{"hop_length": 160, "arch": "unet", "activation": "gelu", "blocks_per_level": 1, "attention": false, "upsampling": "nearest_conv", "lr": 0.0015, "adamw_lr_other_params": 0.00084, "steps": 29900, "warmup_steps": 890, "weight_decay": 0.1}
Rows from block 3 of a small spectrogram enhancement model, named by matrix and row number. Each number is 128 + 32 x the weight over its row's rms, rounded and kept within 0 to 255. All counts start at 0. Numbers have three digits each.
After each channel's rows are labels from the 100 clips, of 14976, where the channel reaches its highest value: "responds to" is what is common among them. Only what is clearly more common there than usual is listed. The data: drum patterns on synthesised drum kits. In brackets: how many of the 100.
# conv: 3x3 conv (model.mid.0.conv.weight, 384x384x3x3, each kernel summed), inputs 192-287

conv.164:110104101113133142168092050145128169152154148104125078113154151066140103098164113133110099102132148106149153132149139088115134150154037105170126085141113082110097144141163140148113157057146129101069147105143108116111126146091156122150112163039120122183120093133105132094133128184112146149
responds to: thin (high-pass) (30)

conv.114:086100123109113143139113148191174128125086131133142158122132085201112160163101159135170115075118156147098163124179149138123154161140145103143139085128097151089125106156137165132172103150125173128223092143139111140123169159163117119165181120116110100124132141140124113129151126155187145150
responds to: rumble (57); thin (high-pass) (51); pink noise (30)

conv.304:125122159131120136125161144122066096064171161172135135140167144129161131136171116083129196087158132128152095131151101076112118154130182074121174096127111191179146159089065085139135130140164097073144122137128131123147120191159124112147191099105133133111166131121219116111131155187106130121
responds to: muffled (low-pass) (48)

conv.337:082137122153133177144135172147128108135149119142185121161134119118109138104167088122174141097072179134117129110188108104101124092145070074150172132155119156157171139013132076093167149165129136087151125106193160156156166166146140077060114145156122049090159140087163131140154143137101138084
responds to: reverberation (78); text has "room" (78); text has "reverberant" (78); rimshot (53)

conv.44:161092144165109179099151144161114095186145139135188169130130061075122095177113153084136143115138130125109191196158123082126070175151111154150135123114128178190146113096146120139175091182179068106146107105126158117163202136168136093152134079115099103056127093184121135168114129109111183099
responds to: reverberation (61); text has "room" (61); text has "reverberant" (61); muffled (low-pass) (44)

conv.211:164066129132137109068146127133131073086151138137111147110188123138161104152134130082135147085099146136188117151156148056178083175101123153125160143133110107170101114053120123125115147126204084113078133143130093128167119129095079204168139072099074132145101141122127157166077147161138111170
responds to: thin (high-pass) (69); crash cymbal (41); white noise (32)

conv.286:140123103097157107166160085108116119119137090180148165163105158133134128106155147147160103137145160131160093107150163069152149103138121093125188148142131112110115169084066102099117086119144137090098174119138167147166168085177127092086121127126190101071122114146185178181153153117070117105
responds to: muffled (low-pass) (38)

conv.248:124097191153096209160167165141119141145150125153168177157098053107126141120140202115134091102163127106101161159187112125103129092134161102156137095152126123168198177092125080122109093144156092094155147108172186130124164176167139057145163111094122124158160167137177118183148130086076189063
responds to: pink noise (67)

conv.94:073121189132176192137135178130142140123149150141195163152158095142084062107128098164107115107169157159140136107188112078089111202173108105159139084126110163205152149086129160125076125088223113055101147151129139149164235178147127101156184107123120085137150098139122148187091169126072174162
responds to: reverberation (76); text has "room" (76); text has "reverberant" (76); muffled (low-pass) (39)

conv.265:162090148142104122123124069168117105139148105138093076109146189111115130195125154112155110084136186120115062157127199104086119141141132132174193099134098105116111126063127154151183101140244105136094152139115116135122155152082064154164147108094122110098118152123138147169139137098164104108
responds to: tempo: 70 to 80 bpm (27)

conv.301:102135146119097102173102083101110164131132147110104097127107147149169249127190055127134107174140099086108088081118160102067171098184151085105146084092121156111135122121099120107170140114097184147072172126159154132094086126135144099179107139138152144123158141114136078081200133161119093136
responds to: rumble (32); shuffle (25)

conv.95:121159131139147125129073181075069111146130137134150083187106120180129202135112157152156118142202139105101113128116153108117141149161125105140125116117139151137130094171132159122171134115172119064094177128146133151162180172177125052089146094142130124084141089107135118067174073130138145118
responds to: crash cymbal (42); rumble (34); clipping (33); text has "clipped" (33)

conv.334:159057142150148200111080122194119119080132119160113072130145081043121121137177139127099150097159101063130188126119118091131103085172055141105151110143144140148106183086131131158133135113152107087089116091146103124140156126164146103103135111101117093234105122071130115088124161181088161131
responds to: ride cymbal (96)

conv.229:107072120114122144128142123133154090175137137109132171138135098177141140141129062133133123093114182177108119090149141150105159079151106104199120131175116143095106089078110156127107159108170150173163126150134137126116176128097124110102147100112182109081114112154129169140089108132076138108
responds to: thin (high-pass) (46); half-time (30)

conv.321:147156173144112168179157117148085151111092115144137149129086141097083091120196131130146107095140088102087147110147115109080119114177163084121130103080107145159183173123158069125091072180130135067108131154185177124139158135145107100146154150141134082159172117130124078103137155115113165090
responds to: pink noise (65); muffled (low-pass) (47); white noise (26)

conv.320:097101154121131166143120085138171169138190149101115087153134125122132118068176184144122097118127169114135162118151147120102162180114074093181138128152121108098091102172195161150117130097152138133123135107153115135104135117115136135155073129078114083149138167180099092121187111108145112115
responds to: rimshot (61); march (27)

conv.106:103132206097112118119137196138145172144094151108113105098115107144128167121139132071118184114115140097121145082142175110104136157118178108115142065171120141144134109128077155092107145118119181167148161130121093142097142169103098146211118142116132086132139177147131147138164143101130059150
responds to: rimshot (58); cowbell (33)

conv.274:165081118138116096065081121135083083136055081136143119109108143106129122176115138102128149173073101157114091165068147161151092116119173122107133155071115136074138131117151105172203069187147094140161080161128140112141107103172132146138075117177123163162114142134113088118076107114144125102
responds to: ride cymbal (69); reverberation (66); text has "reverberant" (66); text has "room" (66)

conv.280:131075068139110122120121092104103114158077086150133159164132069082113162151089090158058107100075082138099152144139164150127105135157097126117153125102073089130110133092199155156149120099128146135093128161166139179144161101100119164139062115157073155228095086144123136073099163149163140125
responds to: tempo: 70 to 80 bpm (31)

conv.298:081181102126095166153135073062102144130065125155162129142090207166100161183091143194109101106184106094076134187123146170096170128181100155092102161142121174119141161192148186125154109160175130125194124107083122148111181166139143108118163169158159114166152109064132087146121145167132164104
responds to: pink noise (35); clipping (34); text has "clipped" (34)

conv.336:172117152124134157126162079091093136143064102178125173152096178171100134161090070134060157077124187117107123055063151144135172135150131152085117164137120129128119093120138228122139121099134138136123134094091105160118165054062123157123120146144127108093112102104108127157131157069129110156
responds to: rimshot (58)

conv.224:132083145074178078143098121143169130122114194091154102126097105141132117103156140125092083181141075135127148164132166109123159148143100123102120095134107100120115169192139113125090143127102111198126144158139082094114168132162163122148085140141183087195144144149062140087126098152128129154
responds to: thin (high-pass) (92)

conv.36:107068081138128133121162101152173137149173177120172179125121048066136146108194090094133124100076108133129152139145151138074123076149106121164139122106115112112116102065157085105051148121204157134138134159174152124095191113051140125106123150089157095155111180175092131063135150081115111119
responds to: reverberation (90); text has "room" (90); text has "reverberant" (90)

conv.3:141060113156136137128074096123140141061056143102125086128148150171127194115130118171111128112072140129127110187151131118147118137136065113167135113157118063070114101121140127153113185101169155120107177095158128103137141128103151144070134112164125105185106108072061136139093078109144135119
responds to: rumble (83); clipping (29); text has "clipped" (29)

conv.196:066139118118154142134060126148103129160136143096144098099132047129134193118221093154164127167087127146117099102129132151106109097145166081192129065073146089069124166097111039118145153130167157118098116177149179111143145154096131080089136118104146114122113135151120099059119080169059141139
responds to: rimshot (56)

conv.291:090179141137132136149130096115123075120185075126125148118118092143089119173115169145150115169107153081097103154111104111151140111144104120087165154142143186122170140133132127127185136214073083127148110117129105148155101126170126150155123121125138106133163162075151063135184167154134173130
responds to: pink noise (57); thin (high-pass) (38); rumble (29)

conv.341:101134127131141129121059115144133108241212125108140108162101130120124136123176047087107072179088188142168057023128143092104165082124143130157114121093061089094125084136172071152125113119133173132117120160155136155114134099081143126163108146123112149095148104149126101095127135073164134093
responds to: rimshot (52); clipping (25); text has "clipped" (25)

conv.252:107108138102119140119162125124096102178153100110120130139106094107113125144072115093179118148117125151072094135148123100138125117107179071176104123108093090120152092120144115139098110127088152116164098181147156126148137092170082107134119073160136098127140125161038175076127111100157145090
responds to: crash cymbal (44); clipping (28); text has "clipped" (28); four on the floor (25)

conv.21:126142158133120125159150130102107144078067106175159120162099121150163137145138126085138202086118087142095177159097136111143171160127092150056112136152099132140132066208145173168144124150058165133166125102157060159146134142154111154177099115137097110148140144126074129060158165098175153111
responds to: tempo: 70 to 80 bpm (26)

conv.332:134118156129131166169159107104160166170118103112114081106124151144123092143168105155052134155163152104138121088119150102130146154160073072149124184155134199119118199134152183141151149136124103110145131104102108113122154112113098152144102163119135088150101107097097082180100136023127141120
responds to: rimshot (51); clipping (39); text has "clipped" (39)

conv.302:148071179170134157161073127112110131151108046157161161134093132190124098096097102095114109125133197168098132121100117122114154091122073041164120141194082129174139158081141151131170122154111112165142118142157105104143155164049060144132128130171126056130139147099107132089137113037117141098
responds to: clipping (50); text has "clipped" (50)

conv.92:107176130145104160160138171098099090113131182109141133126170147140108122101140131155172108101123164145107118165216076152079123154154147104106151100090112175130209138115161063145138158174159087119147144114168175132158154187156186065151152111132127141148196120106156110130144142188122195103
responds to: pink noise (62); muffled (low-pass) (32); rumble (31)

conv.121:135102102135118123138207092119086101145101155174151204172105100080149170163126126109148105082134157154127129125136158156144132109132149116124156198060091118098092105082178127150140081133141156084172114145176172176133152076119141090110117110165104141087119138166122158141159145054157127095
responds to: reverberation (68); text has "room" (68); text has "reverberant" (68)

conv.225:092161139123153149143190123117134117194214110158123162186105105173106124156102090103089098078113178113121116109143139126139197129142091070146103181122075150135136102131158161135146099118074175080181096131199093169126157103116132120099150140111110096115142111110174111094150197059168163112
responds to: ride cymbal (48); muffled (low-pass) (36)

conv.110:122109162088105101146168135133110124031049213127122169149100133180110150130172144144154100053120108151098149088192138158116140141163157103076154146067129105115108129096122144090110143141084169163154122161174144138135173100097151137107167139205155093123138129131135121117124143165079113146
responds to: ride cymbal (46)

conv.93:080122111099151132127138144117112121132164183148133162154105211119158154115160087123150083097114155148115168107167162092127154154167117130156148120079107075126120115118132094138134115093133209066084151147190147174167130176121153093123120116087145077105140154120097119075138145184091148102
responds to: reverberation (62); text has "room" (62); text has "reverberant" (62); rimshot (54)

conv.232:108082063122100089104136035155062090174042117137156155124104220053113164162137096107098103131114112135128142065118192100102126119153166116164184103069084080085131135118166125164143108125169200070078138172139148129122168133167129130141091161128139137109144119159096108083122088103161095099
responds to: one drop (48); half-time (31)

conv.115:107113075173114106157130159099132183066140122152149168141141130162154114091103055134116144148188073140144187163103091117100144121143113130085116156153149186179154139153056102087124116139093128121156118113143148093096088148160099081084139166145151109095142152115143106104152137155149092117
responds to: text has "noise" (42); muffled (low-pass) (30); rumble (25)

conv.81:106166079111134150124115129110120151196174113146148123155125163132113085158102123132150143176204131144118139120120111153087167119091110162132085122137139151112146168163143163150126091130181089146185064131093130137102162156123137052093167190102136123065171140126105105139174145159160158105
responds to: ride cymbal (43); pink noise (28)

conv.330:134144092125146127124158091141095119103140138137166169143104228097148050138169070122113126115145184132088180085113115077154101159165100101134142119085083122103075092155176114167140072163108142096136096146136125087142097134152147188166099159121097084117096084152076104101118109109182121139
responds to: muffled (low-pass) (40); tempo: 80 to 90 bpm (26)

conv.309:117149138104090186127180128119100120141128140138183125126124124084092072152066168108119154114129086095104131169121136087098097203146202156127144092137112194207146125171164153105106093154123064107154092137080125122109148109148087129206167137101135165134172124143172116156106163164148083175
responds to: muffled (low-pass) (39)

conv.275:143148135093141146127185179105161123127119146109132159139135089141146112105090160174132128107178127133126199162145134128130130202120117139203125151160156155195106130127134169128093140116145086094102176118132149169174189152167131090113148063089151105119103139146113177147138109109082171152
responds to: tempo: 70 to 80 bpm (34)

conv.216:105134162135144123062122176133166096100143152165109127159095089130159152117145201173164099135147119090131127128144142165154132104152151141148144133100197089119106064153107151116130133130124166163115166072096113189144137156178199150124105089135125145126075164112150117143146127156113135115
responds to: clipping (35); text has "clipped" (35)

conv.365:175061187090103168158142112156132132149059066108158126122091082135069136107132185167108128118112107085095121153113129166093168072155148039178136087176174137121149164073164161093155131133149073150138151098128136107097163100128141139109159121114189148188146136104173098109143073091049140124
responds to: rimshot (50)

conv.66:103187104165101143143072101161099143142134112119111113103143147106145082161140100099175091161174100154084104135108113121064110150119148094203126105077075147118145135156135111179144094157153134114143090185131144127108125153144069108176100129132096120103143127152091083080154130086236163095
responds to: crash cymbal (44); pink noise (31); rumble (26)

conv.371:173062147168136153098110131188097104124126082180139160139148066065070095152129154104130141047091139107114174155103117132147085116140103099167121133134136112106122124075150126134144086133153155055153103118161112146148161111121157143113112105156114130174106128120170128126114165113108151090
responds to: ride cymbal (67)

conv.199:089142141135090183170144136102097112141124135139190152144132103113128129120158071101144136068060121122083159175184105101082147155180147139092129105094087156206173093109192119118118151139103166083145123115168144167146158134108121140193147103146099112147186130117103112052142200186139145147
responds to: muffled (low-pass) (37)